A small spectrogram enhancement model, trained from scratch: 6.05M parameters, normuon at rate 0.031.
Rows from block 8, named by matrix and row number. Rows with one number belong to one attention dimension. Each number is 128 + 32 x the weight over its row's rms, rounded and kept within 0 to 255. All counts start at 0. Numbers have three digits each. After the name is the row's rms in percent of the matrix's.
# q: attention query (model.mid.1.attn.q.weight, 192x192), inputs 128-191
# k: attention key (model.mid.1.attn.k.weight, 192x192), inputs 128-191
q.82 093:163152110128095137130149095104156162098110126084240090103146100134106135059116093122089129108120150155129080167170122132099123167158036121132160107101164123147160079123096102103091141117134156
q.83 101:141145172146130093186189158122165122131138192145077172135117127164126114101162044104162143111096126112177145120150148141080166146080144129106123158111190099074133118054077077108143127098155176
q.84 108:126167095140154099140075122150114120151123105122128121146153129155136110161129181093140076123095128149142115150168141133143079085119138171105095102106124069130160115209193119141117076112151102
q.85 094:159139129108181132153140093155064151120125107140083115156115115136129090103148114172106138185117119131167149148099061061125143175129097130157134089124206149075152153185174129174109140165090147
q.86 101:080131145115119187125066134161136106122133112126151200165135165108123146150084203155130080146110128125155101071127175168142189135083073117107109128134136167125127121159153121088094145157188113
q.87 086:104150124090117183089106137122142147145181093116174168093065087080099182010088170133163179158117176129159129124091153154151095078097165097192171075173075149174117145072120117114102109126181129
q.88 101:107124146143096076148054096144111131136143189166093147144159196136157156113123131109174126109105113169044122205089136106097082129137042110130139136109108113154074122155129112136149119101178121
q.89 101:095129153143117154117136139073135146149157182166108135089125102147133128106169139102128141099142072150098131151141121115111113169102138123109143105090139155102132100086098157143196159101111101
q.90 094:147126151124099123117108200100123144067149143090144123128164116118102097140086099172153131138123149147149131120133128124142116140103136179096104170108189111140136138147095078131123112084118154
q.91 100:131128157114114053094134134110113095157080155149075123114161141122119184087127208163140126058143129132157147139146192138092089225094149107083150164172187101118160101135180107088120087098119123
q.92 103:119146104127113170108172143083152110153115080169147147133115098117119084206102108171160114147138129144086128083173180133150167092195060091137103154138073176087134136159137090175119153169168157
q.93 094:108157116099085143126171114177152134162096131126122116124140121128066129097098168122170124120089160158093181125122168175118132140100092164124178137127104106133123114133141123096149171105100127
q.94 104:133190116154119088180128141123112157142071151078109116104070130145131090113177151155151130152131090170184189099163078098131135034092150151133143111176095130132145153086124113075108136093167130
q.95 096:159076144115159079155084139211150104084108098148156150148137147163178118143101102130141111112137088092181138133113171113109127141193161167162100139136183116129081135111184079159136141119086102
q.96 107:131101104094113101159098123121142093121156134141117091105138108130200111172161186144148166124100116150165149139131130180121123132106073138187114189129162176115124112081048090116084098058133183
q.97 105:093154127121095110090125138214118164151165147137224151134149114041156122140102067145174160083124138170180150123148133160130142109088135085089131126136147038146132144131134123107144103151176139
q.98 090:141133106129140096035155130131095104135127086143059153126088121141111133085183081101121142150148127113069152093119097139166074114099130146149130134103156121128141214088040143176107143083077083
q.99 100:141117088156162092174133130104168103178127192151080128137092130122094087131090118153114174116101185193129100052148103159131124108101118126130132103134153145161170126132186125120145162110102100
q.100 111:139113071102161108146118117122149141176123149147123093109142121120125145147175172147050120195093127129121129173091146146106095141156102093072188121097206160093142140083142138110103100113170177
q.101 096:145155134109116103139140145087122110099175095119127119193127127137072094129067164134147148115100138106131086149118109078107128128132130150133145134139134068145165107135111073146104147088081125
q.102 096:135128175133159134128115182094109109138154110130126127079123089132142167158092132084184107119129109085140084079180114092108175175117188115100137106125109123142137111176164117080139161175103128
q.103 100:191151147168161130108147146067149073082127113097101066109091159108127108122145158153115116148130153127103156152135098100075158089070084166128170171086173161196155142156126092129100199108186118
q.104 105:092073130089149110120105170120085104097102110162114137132129118071175162166149149105162148108086184118153133168101140101096141074115139119134071114120123129085120155092147124109143098115134123
q.105 109:124108111154144099146128136123143123179109146151096111077151159190137152126116067132136132115110185137137095074160150144062124171062110097143135088149073161165085106118113119147065127105102116
q.106 107:101099147137056171154108175158120177130110183109156136170082073160102132105122147106136064125146077092149148106126137090114125151158074141105136141061091121150077116198112163181124131101122158
q.107 100:064076178154137156074133119116091188191110140169169137066105145124093109145140144121144138171123175129118120138166098106144111110148074142138133168146076141136170109140112101087150105115160127
q.108 107:109126192126132140124109175160163062058099114138162126160108171133109073074157076198115105143109128152095123117133064089169152112164116117079162140140151099139117102069106136074185148170167156
q.109 110:211158136048130161127129127093095159080154104115136131065112116086116143121132129088142099103076093075122108184121144143085144070138164148108143064150090153089128039110170146112153117134093098
q.110 101:135096101112164110109110108148158163162092142124171122101098105130159126147117089110111184193131132120206077117106107068141122129104160148209151171122123139120123117153175090102083113159138099
q.111 107:155161154111132145137120074143152147140121141109118156101147094128198106100142151070107143085143063157140105165122181150192136118141214088136144138125080147106137101144181135159134105135118151
q.112 102:149135128135111127107135077077065074155098159118137114163130153124098124101127102130075099105101157091090166138096162189114161173151142138167133118166201192110116142120146172139135149095157104
q.113 104:130080130138145099134118073097134147185120094154097156112115142167080139089127165131145138130116146122107135037131148142200091142158126099183093108157142155175090138144131160136170093158126164
q.114 107:178120133198098119144134097098051111118146164127137135160155164142114083100179170142138119105155121128119115109105094133208115133162142133180121104129193132118188171153088122095133088147126054
q.115 107:097127167118111125167156120165187151148116084149189146124137120110143101184096141138143170131150126178088212133177161113111099085136102109048150148077095054112106169134086176115164138151178134
q.116 097:108099131161166169160169127160134099133169072126110137162134089135153136064106088091110079112114073093138127090113112163087127158120178117152133153110096107085085089102105096157135120132128094
q.117 100:102059146102140130151125173151135174101100117103138105201097158158146192109157127127170082152131149135123097151096164105074093079130106115123131160092089164123134198122149167136135132140091107
q.118 098:037150060100162143113117083151156127104136150106114135136150150119142131182132093093130073146164107168130141104152083144134162084140089167066148108117142143131152104154170149179085161108071129
q.119 096:099182112135051103142179145130186110081096120128126161128116110137200161158175157127109185086139099119151100132132077133119173153196129098135135095091122085172147153128135089112145168063147152
q.120 104:169121093081120162119085074113112171120140113131101092137172117106154179097082157173149100139124101137098094109126160183150131089166119197086075136153157117168095147116090154135113134171162147
q.121 101:161104142143140099164170119138130112131135151094139151175133112100083126145103115135161090087157151184109154160150145148146109142148107179092136153097141088124132064085123137134227118214141110
q.122 093:152175163113041100143172138122202187100132154162100124147144105133094169123068202170061142063156183106168131167104123103154107100109145049158104129180091135075107155163149137162139141143167131
q.123 108:166116139144140206154144178149149169127106123144146170105170127181058102144073079129109125201145100088150191124171156111179091157097132129125108081129082066121125109207115087114119096150100186
q.124 100:128180086151124117113108085092081076078142119127109105097155158146111115168167083126108137083161102117125130174081110097106121140095183141140130150177070140088179124158115178133066092150100081
q.125 096:094187093150129122110061094151111103177132117066158139065107133120164189129189144099141126147132089163154168108122101159120114152148119144097070138092148156111104148097148147158121117094070130
q.126 094:111160127115083134082148162142094120093136116104105106183137153125111097125073104117159141119131155101054116183145118090135204158123113099132104075157092173177136170146098063169146148155114102
q.127 117:097166137169180154105112160143104130120143126111106119143144135122123091109135126156072138179175113102145092139095187117121122206111138162177083135195171116091096096066167125083097154100139155
q.128 099:146132134193193064149114056120129149128127147196145186083200148155096118158124106081100113126175174143125164106186135055099111128150143169095112107121169128118081157166108111112124195087097138
q.129 106:053141135136171128143151089083115189097116141104064135133174154107087129097189130136107128065111165114090097094127112057179148169143139092070154131105233136124150102164153096116171167144155124
q.130 104:152071133104154116112145153087123115112078099109069129127129118092093164085197134142148100156071129110184164093102148127153157137165132156109076109093112183119154133104160112136190092163103101
q.131 097:117145092137132092146145120139165130144133126165036109105215124134133081188094150146096174108125172124099109091080110130132165115078127143211124152170048194165131195108107080119179107110130093
q.132 099:130143142163136106163117186175151122114096116105123150160175111183111127165110085103093072133213168097209111099066152130149067114077045129119189158082134072118133090106093160162116136148119091
q.133 098:137165137124115084112124172119158145072149156072184105122085159091090179120089125091164125135160140115154095160179092087134164114172081128092203157149118101114127158139148126084142183101090163
q.134 095:115139058156095136123136142144167055098081191151132107165146107179139127134041151110155168176184180128137138116133093145100104111124172183154158139077132160150144082149157110103125183074139116
q.135 095:113081171108125156129131105116141098159095148146114111196131047082167080106130111106059114190128138176127131124079104144149080114080144178153142066137146131147089163124127169165103066136153099
q.136 093:092127121126164140104088084153153090186165134091195093065126159153087170106123113163122074122127069165133089155117101236083124171160157082219131150099142131133094142093130098127122101102152127
q.137 100:115177177125114118126128123198127109127153183174153152129131137105104130159119118063100119119126098171079114149099168111110106173144137101246074117114153068151118139096105169177095091107185120
q.138 096:112128058158104159140136178136068162189091135165131142075153168142177088152112136156166123121158076134155086137084122128044120149138138108164130142167104108131139135182134062118128151165136149
q.139 090:148126143102108156143124220082092107137121110145090156112092127149096133136079142112106134073119108094121147122146106136064120172129183170151156131096142160092136115119149146102137129060165175
q.140 099:039114163047119062084112140121094141134112119156106086187124074129128106174101181147136125132083198125079054141126140115135163156123150168106114126138158116112088135119171181159116075128107185
q.141 100:197084116145158174146134070162120116198099107140156144122126142076144092151069182095045120182132112090146208158147166118161125106124179123104138134087108142177162094101124123066154160157162153
q.142 107:120151166080123139142130100132117138146116109181197163112128169062128161119145130125128151098199083152117110090139090102101134149125091165091137105155184106097154143178045083112136148140154154
q.143 103:154146158116085186130096143131140090178104154107111095148074187159186166167114159164141142113101042098142144148066169149118125144135166151149076090155134146142147109092171125124126124124108118
q.144 107:139112189138138151108103149161116156075130107112183106111138098144175035127168113129085129152113104125092141134106081126177169106090150144128126101143110145094122141139138104126174145111143162
q.145 097:102128097126133168103112142113102110129090133107162165153094141113202137134143111123177125144128147143135147099114184164098133133182115086047088121183147079156136150153104167134109131131029092
q.146 104:139129088124072061144143137176098179097178085146139130073141074111192111085120102140179061167155095123131154126176113130153131119133041121124157174147107160064151145175136153125086111120151102
q.147 100:188100126138112117107099152110144123133167082143131036170099102150194093114117150137133131100090144130115136146182192157134122135116107069097009133097130098185114122138151141166107171179165154
q.148 098:138154189110147159117118127076130131145211128105123151089141171107128169124119109099122143086128077100162131109116137098109086125139141098153114102145082128162123114134126110120125159061060125
q.149 095:129104082078127126156091124131112191073168186143105068137071094123180116155181120191155204150123126169125069104144135189113082078130092138120135138106163069089149175109136156173119133135105088
q.150 092:145111126131146116149152144103103153130147168125163162103110168127138155098125097148137150169091129141091127141114137088100118154144130086165165091110099133127136056110150116156127137158205076
q.151 105:086079111120114149107095139124087085113151148091082156167130124182109191110171154154142124128048219182179160104119145172134172141141086071142131143116169167157131146139095136141186112157154062
q.152 099:167170085143168060115172040134150126101096133157118046175090143140123147142142154125126131091115092137160173135143107123129151108153156166143078145165069143158107154121132107149098105148143116
q.153 090:113176117113123150110211104158119112109095112097093193114099135158108183052153098109142108150139107143142102130200093150162115127136073120180177148101099102099114155089123135117139114161083187
q.154 105:122178096170137177105114144108134142098206091104141098109163141080133072126135104136149093115177080076104133135140077174133146105106134087101156125165108166058081113154129153153074113163116164
q.155 093:133133100137132093106096116136104082121128135088078152069149084117154102096135183129084131126133166111050129133113149072160124093077138089089103124169132137069096144147121138117053156101093169
q.156 092:165146177102119128143158112059187127086143118127127098112109149175067144105191119136154133087100157097122110160164114090133138140155140087118111130135127107125190098114137102109085103090170140
q.157 107:139033143148130183138129127131134123150101136105139167170082071132104100188103044136178159153105117118154147149160155112165136067120136156101091146165095138164106031132131146132148123158105112
q.158 093:165152114158132122143157168133150116138144066128151170193141138143054123085121114110129136109066174103105128093173157119160104142092140198083191144087128132134146109041084130137175084126130126
q.159 090:102128140131068105158149102138159155166089100117153145098120143116049179121120180143138186137171127170128136228067103158119128110103123133109181123093099094149153160143132155049116088119087127
q.160 112:120091146163133137101052138117147133111129166170121192081175075117096156144083131139130133171140185137141106108140151092128136176144097076046125186129166153151144071110090117062111031133123109
q.161 097:076156143106156039082143169086113100118129131135107153157159087142107177136144173146158074101084147170148113183085125171098105186193178117071111158146138149169063097163095098093121131108164140
q.162 105:137150125122157113137115114126128094085147103130125171152115108115116177110173127137128116099137090180104136027137100151156157092110099071135126167073129081154144176197106125118126124139108120
q.163 107:215185076134072079126155166174084125157082135149130156127095106172099074128144124130171104123112165128096146124085146167099163080140149092099186156147162146109126094090140093208127125152122113
q.164 095:078081104184075145141101099066123124140094126160058093076201109162100136205136114112156142144082151117149156134063138123124083125121132128131168132168126163039133117103094131130159138144149136
q.165 094:108159140161134174140122112102139158123115155137150134131168139105134092121112177119120111141192140110071099161140111066130084098114107100160104067143137135079143169218100149099117162134093158
q.166 107:133121124099139097107141161114120103174145081141123123159100167142085123138080148122109181126165056156138129137114204099123103152119171062166081140120135136183090111038134184112085127130102101
q.167 095:181100112144118106140094113172161092171145112106087131139117087145118060151084098128110152145170157121139196136113116181126153118137127230148123136180104120081157100160171101158079220105121134
q.168 098:086103174107116117102082107169144138173091110126168030121114180135164102103096140138135160124109144056081116153072125123063128142084120160043144061163101139114066121091131116085144147137125117
q.169 107:138135120078151118133138124141123078074154132112145150123199101128135136109109181089095119078175109113128077156159131123174133158153117146099119179163147101147189146147161150136161132148104070
q.170 092:144112120169169111063188119114110120129106080101120098113120128106075091127170133169157185122132092128095179149125136153101066081143088188129161146139119084120135154141115151117080199169139178
q.171 094:078102144143150153095199106052113165150158082112135123118171106132082122108160114136160096079144110131080139141101157142147143089059124126143124075147149118063162110169095135184055123097124113
q.172 100:167081111153144196107139103130154157141125099127126114162137119057173128074177147116108123147139170145147153175104076188071159102204133125136057108100138086116227135114145082174170131091178175
q.173 110:109110068144165028110134133137183134173076160172097116131107150128171122117133200164117151092116093138118133116157121121119145116137156146192111122125129113139152118077144153070150184138114114
q.174 104:149134106183103130123111098109131140170110112204129104111143146081118111165117166118090155136052142102142157093142153142070161115113160176127122154130189089152090136237097118157079098118186089
q.175 105:099107143094154150188101123146120059086118110143089125135164135135125110119113115098067115162162164157165110088107190077225093176153118107174149135106158192095122148120130140048146124167084088
q.176 095:134142132170103174128197104147105179156152136139141067113070136093155157109133064126067068112129155109130100131119057140114133116113160087094153149097134102110148114188159142177174117154119149
q.177 100:135135061124122141148119118123129109101143145097131154120100140126136120101121141207154125153079120158133121097116118154119113118117147174152132175126074116136069132154113119096173118162125151
q.178 103:084181174061116099172125200137169139063121121073130117114109174116067152162163067204132098126107130170129136127138072111079185144106127137148161108113137176124137084111131064104145121097121142
q.179 097:161109099090120163096166142128081170093085157123188127143093157147074157114113113088112171136106195175133091103121107145208133099102137134141143099047104180158138135146156130206125099115141128
k.82 098:122090117130098063130173116125103121129156164174127149099177168146136120129135129134160125138092116139122111143174116154065130124123195143101164164164161072110089122143162199108146053085133083
k.83 100:112142112167123124118104112098064108185131079121119055170143149077146131131100185160165162133103094075124144114165168142132172114115101162087099140143153168164151135075155161120164101141140162
k.84 107:100174088168118138162141086165117096132124169110111093127114072164117117121115095108127133146142119113125107114120156096134107109134033131160137144114097149108122137079105153162124132183136127
k.85 098:105090132148139148160185158115099152156126087140154053105142105117139073172149179145099103146101136154105141168119095161125095123138098099033160167158192098154107094123097117143073126122131123
k.86 101:118184127095124087096188138142091117106106127129117184118125105148135060171157148114143101086147128183154116180077172123121103149118106079147110110139118119149179076066091168118118079113162094
k.87 093:121121082213133153157124160121145104124156096116142127088166118081148145112162141110165090172131144131152124135113172107176160166108128094167107144170047073133139126199166147147112118108145144
k.88 092:053106178112127089130082136157181152176161155146145177114097143098088113120170155125108147142078084115130161114145125156119171147125192172121103098095142119162134154109122083134142160121107161
k.89 095:151156132139150121136143081118181092125174069124095096121138159085130133125111157141090146111163148093103136102141140174135158097104135172146168128105147099095045132128102133095128161116070136
k.90 091:129093118087143128144154046112094084140145161142169089145151166121136156125052103088155127151098121145168147097130139153109063134193091088106113133106134129115092135122231146145160139122075144
k.91 100:204101084126161133129136116115142111099172109175078134173166112087103149113118111083113169166080194105112095109161082093157124140148134141143080069153118124092101064198101127153132127137121134
k.92 100:145102183146171177110091097150138072105148152145191127174133153183155127139198167133184107049142101167120138101108089069109155120187110103171076187198157116181118106102158112122112096119146087
k.93 095:162158146088120185109149153133082166102124112131059197142084106113096213090073082111133117181148114107142120138114190105192123133138137164154128110067183161140147129086131120097121086108159173
k.94 105:219102126129133110102129121091106154113093125125170168174215129123073105107113095095136102132166138112088107171124105131133182155106095105162156153138133141135138122127128129138201142175099128
k.95 099:129064117112129161120100186102151136130092173120105062087107075179136114132069138135139141105150125050150176153140170144164054083160156127066146189110127224107141131146157101190088150143167099
k.96 104:129136062146073141092141095142203154129155110086073083163078119136142166123154126163150117128126116137117159118111141086135099131176153141121135148124116133113175121088090129155131115130108103
k.97 110:143140099135181069139139161121145101067149194123160134111169126122159131105123130141100117140085158088115130124133218107120084146126114115038198140110116137092120143102093092169137168115090113
k.98 096:131093116106081184117161141145138078121143124114136123146162143139131162121107151133142138182176150135193120087057124106135160101141135170109145144131111158128134086091138100139136144151150134
k.99 091:145097120153098104162140169122138137138134135095172139065146138095093095190191137160114178133166067114104113170116138067137171158133100097163116171136164163152200130102112088153094109192089154
k.100 115:132107141158142191138100093129150086055132154121174091102109081109048139087113154118098112118172097113114056107156091118130161190137172112164033064160175182073092144091119128151154111105055125
k.101 093:148088151094142105136088122132159155109125129125152117137112153079185133207125083162155148127159123196157170139093174117196075049089085116121138106092143184087119120131103118113142136173128157
k.102 108:132129128140129063149149150086083148165135129115100095142134142140183041171115098191131210180107121155062106111069175129140060139141130142144139093137097135099112102130154079138157179171178164
k.103 104:186140141136123179122107082145137153121114099163116099075136174134125185108164101096166163162142067144072117131134126136098097129081127138106093137093112149134095160146141120098161075122128103
k.104 098:111170148150085146111217141096134183148103086175107146155077088106096095145102155163107131028058177095165158129138124175146150201153109133100148149105090114191136125118179170123142157101144095
k.105 104:065130146151134123090147158107107089106107092158117144121134167131156062115140141110108147136129158115099051118150121093145104109126105120159122108131158150119059180105109155120063119094161055
k.106 103:126183142140133164148080059116105128209093175115154141145131133090141117176037069166139116094131132150112084134109090156120190112139122173079151138091115121122123073175127090131125105169132129
k.107 094:111149125139121131124093084171129130174121172112164181170133088113168115130116179152126122127106079170145108120054116179116166158153165155120135107157164065136081137166128158125120157127149073
k.108 111:133117141105083133137171134116155143134141098137118130137099149123149162145167131159106109152160149131098130133178110105108100128170106119100154171078086115127160079089091159100190114131071180
k.109 107:116101113096090126122131169125060081106124114123135166143117117158129110083089139175175112200130103122160129117154132144173176172099156147159107153111146121111112170130089125140066091138091140
k.110 098:101077109116158145112109162140149141133095094138153116065075114118120105123113101121103161083153117177126148200132111137119180103148107118071169145120129137088113152146128129133138141076142095
k.111 110:101122060095097154168077136179149085111160155085182096039187121089072080116054146117169148124175181168094172108144097157084145132171131095160186113145128149155163091145163117157111106136122060
k.112 101:069188169173119146118066092120133129146068155159163110148088136108086089105171118129168130110154139093112159059082043104154144143154102120135109089123194169137108158184112129067140063101126152
k.113 113:160103192143137092158108150114063117088108145122099147167107081107088080103183149092094186060110076083176138138127166142164138137212123065139162099138128159127103126145112115133099117089147139
k.114 100:162132153112160120105137102152145079130125120101147109112126204165125165114212165120104102162184115102115159128130151056152094115086127116120103111129202165077095121163132090124151182135158105
k.115 098:144160128131095155144104074085117175136113132172105133146086133116187137146093148108091074149131166165139117145172159135079070130129151155167107191097125076176158143139098101148116087136120134
k.116 099:084121174147126105111167191135114112125094163148101144152159054153108154101164124038158146102142135101088179159128093163114201114096136093114145137136170080121167065093162175141175119137104123
k.117 107:141131085121092101094120141152129150154080099159098131154196111153120184129100074121127122129169140063096080126154140176152108147081148122087125107130075080175116143106207153146197129116103170
k.118 097:160126089110170121094141122140112102137129043150148108104125115204133151128145143090088101121127087128213054107167066159128158162095127186191144146091100100161114159133149127105055118081125114
k.119 105:100151093081178103131146063110139129190164165135125190085121102100150186109122102144080135123116174187113133147121122106155085132113107109150090132103144157164151134141094106148082112198145078
k.120 114:128139104125127085131100134102129146100106102095107126183126148143150109145161160117112111189133101084133159100111121019085101085134168122150131108113087079098131161117153201141171126073104197
k.121 091:089146206117147089141156196123114194109152164106110094104138125124074159134112146093139094122063129132152116134104129118094148164104146133076139121153091072172127146136131150080132094149123215
k.122 101:200133108124118137140180120123147131123126137153165129148165078136141205114061125078162075133084112145156170123137147182094078151101144132157055125140113129186123118116167184162138126110207144
k.123 097:130109201134181124144133119153073122121169157124055139161160182154086172158139131150084100083092098136181129165139118144075099018123096150142093131125127125124139116129166156069143120185178171
k.124 101:160114094097142159113148127171170194118151100147141137101153169094140105146132109112185151117089170152156130145117159143116143113110155137165109120189121154086168170178096089120098224126101076
k.125 093:095102135155134137125119178104097129164142131110139136081102142159122141119104146104170148092115179110104154172134124150136177118122108138077124116180163067118168099126140137106053103096136134
k.126 098:156134098123124190139129126122136098165197114119059121155107169151135105127165102155137086111065150136140140083168128146117085055087101121154111228199051087127111107129128128098113225121126124
k.127 099:101129157143180078127100101128146115087148110124121139162137097143150066090121121114113097145130138088110119122164137156189167139141112129152170075127160171144148119117088100148146125131178143
k.128 103:137148123179115109072120125103131172108121067132089131084177151121028162150125089117151119154103096134163138060185126138154160106114085168146208057136152107127063168156132105100154092162118115
k.129 097:098190139120093105143121111082147150167131141084122135065163141118157091113171099153117110110082127120124169178141109121053133137149117146137142104183128091091183148135131133117093055018104109
k.130 107:178116145106087116161109132079099100143158140136068144118168143125191143140146156135107150139160128077164141112111154135155088118122178135105139145156139150133208139151173122120050082045126125
k.131 100:130099106131190123152162140189136147100136180105164119162090129101128084090141106094101158112093155113088080057118164141127121121118178138126153148151079205120132141136150149175114143100130192
k.132 091:087089127084128113104125088167018113112097057185133118141123125175171133175133094093120077140079108119174192093096123136130081129143129124090121141190111119171142141132098122133078109122145118
k.133 107:151125120110191151082145160175217133081087112135077109101140107106093150084147114089086111116136119209132104160103092113104163144115114122151150188112083087142109141086126131114107117184126162
k.134 100:144057152173126145173113102117173106136107104135119123098122098093067072168153090135106142161083140183100118117101145058153140132117148140170133088120140083105101063096121120139155126168102144
k.135 094:121065160093140159081131102122115113156144099095138092111162142080150050219170146095078083131112085127133139109110103124163126144121115172150124146145183195142138092175174133146151183113089117
k.136 100:165133113169122136133068165153088148156124160169111115131105078119159057164147086136172144140205210122151135125131099098107169120084131119108146091082120128130090086086139133116173153121159130
k.137 097:102185129122106116085132120090128097135131078132143107126075105111141122091145181089198126149131073106103114136184129104152157120130165086131096127102132181165112144158093111124194160090176121
k.138 090:152103109151152197130095096087139087079119160106168168127128150161095167139104137126130128134115087163046141137166122061150150153125146121157144135101114090138082096138121171144134144130096098
k.139 097:153155138134143047119087137098075177132094149153143175160129138113144102161098166162144132082109137108179107145131137112115137148170128123113052060055154077146128158091147091150182144133044119
k.140 094:104109124123143099182190154168091126183129153125121098118118189100154141079153148112123147118117113105193189149093152077067054138126071120171111173092094085123095111135092146174138127107118135
k.141 101:124153086132060134088130141108086114164114108210141127124106138172117162184207137125144128145104151116048092092133077144149190100084160120144169121122156114143107150170136133186143097076137093
k.142 103:131176131155045119133141098131142138102159107089117134110121057112109162102088130108173069152159090131120100162083129096108130160135107105162103133093113128149189136136150172097177129115176181
k.143 099:144140091171110080141143097139151147122109148104137194180131055090132123117106114104138165132125140123200090147133135148169125158126104131106108109162069204124189148176121146137106179193114120
k.144 098:114170148096128034175061115144191078115139209096128103095173182149185141148065110152150100108156172152157100134075134118170132158131116124149168135116119105096145144102149146119128177079200151
k.145 102:095128120136176122113154132157123157135103119137126131122114115157147153148061135148047171107150156193056164121165105092131102156126088149150078152124139150087103098116119142184175103141193089
k.146 108:118140173111193144104102142112150176055120148138201143121101138152093133187138145117146143152152142181117150149172137123148150114124180172085104205091125055135144155086134106126099091158111113
k.147 097:087138133119175130094135121086124077130115073120150120084115091145146114140098154150114128140125133116108136098125146161131109121165163167063135145140147144082107134091087081144102125124169103
k.148 101:111100089102066136149097118113107153107164115107145134158174125194159120090132116085073080127149040095104137161086179153131159120148115156118163093125140157139123088137194087101149155123130130
k.149 085:118119184142142183143149144189160143208112142110142168134119163077126123206087130104135153157164157086153131112129139154074132171069108096137132134140141138089155065131171146089104103170108135
k.150 095:134159121137129144097173172237069111162138094152111128091183117116122089037105149150152120105074099106138141117135133097149121145192152114141117128209126150136124123102090169107096131138039136
k.151 099:121077110113136198163129136101153106180080148196136112151147137145112194088155157132093112082165160069121146179149135158081128157152128040097110076132102154083161121117111111168090127114175167
k.152 095:135038178147153138152180118070132147121122109097154092112115182078055144059118119137134169145123158079131108163135096135177097081157070141100119084129138090148150153142141188104117167182092160
k.153 091:153178156024105155156134086084106107098112094085116137136082093118136158129156126143125174112178108087139161185131145116095111093143159115165144101086117087118094142106050138075113073146146104
k.154 107:128141117179108088133161202151138162128179176135117133172122142166162098107127074175140152069139122171094051090110154137134103138125109147136136158144202170087108146079118091163149113100126103
k.155 098:109172101115148172139155136138180097115177144079148177141090134144087161131123124129194137193093136164130125159154158176133145067118095122136126174129130172156122138125168079087136191080093107
k.156 089:113106098145082109118111130143124169163149120096090127140104155168144152098098132180129090077118145104134189140141131139079113098126078139138191149152114099150106131122137180082099074127094147
k.157 099:106132119146124120184126119114123131131113151129116110127112173101131099123136143174113136112150178155134118087089116179113092081088143126089065105129114199115106104110104121129141135197171129
k.158 093:138116137103151128135145181147147112155127148169126073177175128144148133109164099142129112114104098144157113070135090190104070081119190102081113106119192109136115151218142123096119165174138130
k.159 095:196144126117131150065071057120105103041179143137111123189099095133116155124080192111131135172124135115113107152141099167175183188134125107145092167126092068185149128170080098135113136162138118
k.160 103:174144134132128116120099168126125094124125158092160138153179138193145092136138119178144149096096090148092145136161106104061120164083126192109147119160114165101058157114107131122185089147106107
k.161 090:106111119123119146172105110159058129127163139094074129138088129058108108128146124167190162150165161141096123077155104157112165101149069129153116135117155091175047091112144117124100143161141105
k.162 103:087145176110146122131133153088120128161130204093214076147076173106090176137138163050142172101141162159112174169096096149147115136127141120077147123171123076094160112082140092111112123125160123
k.163 102:150163152161121138115089176139160164118061108183106097120167141107122115084107193146143097087172141082115076136132151044133098185129079101146141119131086159188154087164142127075172093094079113
k.164 100:064137070138158137110146105187127100103137107183122102151121077142170118165118185145131093182120117094120107108147144104057117127119097132134083180079164152156139119155192107157148183075132177
k.165 103:107101118123152095140098169180102085135117134149135085160132163118115136101094104178106143169131144088142121167102127139130131130153157086079149118069172131148149146128090144190124094128158141
k.166 112:119110128159145074152105113108136176095113084126152131138173130117109178093142139159162072184140143164132116118165105111145152110137088143149142169111141185127158151094123064121118122119111156
k.167 099:167161121088108152094134151143143110174217067148121173093143169144080065083083178116138063171102090126126070144142131108176105122152166118094109131135123080112116169162117050114129106131101129
k.168 103:114105101112123158152107108118130110072095169091128154137123120163171146139174096143120106103162132094110132076120171135147129171076086120180114185189130109138127213148132172181068146104116127
k.169 095:061118185124138191141162090134114170110170152162150099116112143164099110180142142069079185125111162146112111107142061181139165104138073158117114131127191136164107093113061127205096141144171149
k.170 091:113155067129114092119173163161123193103148141067150107125163128114166112130115047143130123124145082134163200106156088086153129072119153069139107089141151161110092166150134082134095137125142124
k.171 101:081131082119169126137104097152152127090147109110111125095150110065113137113118198151121135083090138137123158142098090126134156199142121091131169155109144130174105105063126063135077095114178140
k.172 105:164141089150130091096131134107139119145065111178173139142081093138099145076164115165145055177170083104049120111122129157172113143134129104131128098176154099093154100021168112070160108125112074
k.173 108:177095074144120101147133166139175070135154086163104115150103122202117166119110113077173121182148198122174081124084118153155080174169176167192092097097103089152120077133093094168147069146098097
k.174 104:125159141126063083099126154160121128150107146106148143095077170096142133135155138123178158121144178104122152150133164100199149095138134096110133163072163122117148197098152142097149115136148139
k.175 106:132108154166127131143108110109092168145109166173105130125176152121140135108105117125076220153092077115131170123078089166082197152150078097092139098139119165109128119148099137138162166146128166
k.176 105:131164123130126138098155073144107108161095129214116134076160146164122136153116209145164122110178138139086154141125121151102138118126186148116102085112166122109124134159127181150129127135158185
k.177 100:186099090102113104147141128124140116123063113054073131133158109128111114187163141123130094090129157110109157197160177091136065122120117157130143116148115094173104102193063176133175108123232106
k.178 094:178127159156059108133106111150146140098178180135123079152068110107125114191126134112082173157110116169170106138158116129062114136150097166100101102138081092124158135125080152135143161135174071
k.179 099:136091095087127153164184131084104127123122084078103110144102078093129104157100156099130134127119120142142102165098126070048162099160132167137137139161115095099142146149228127096098150174093069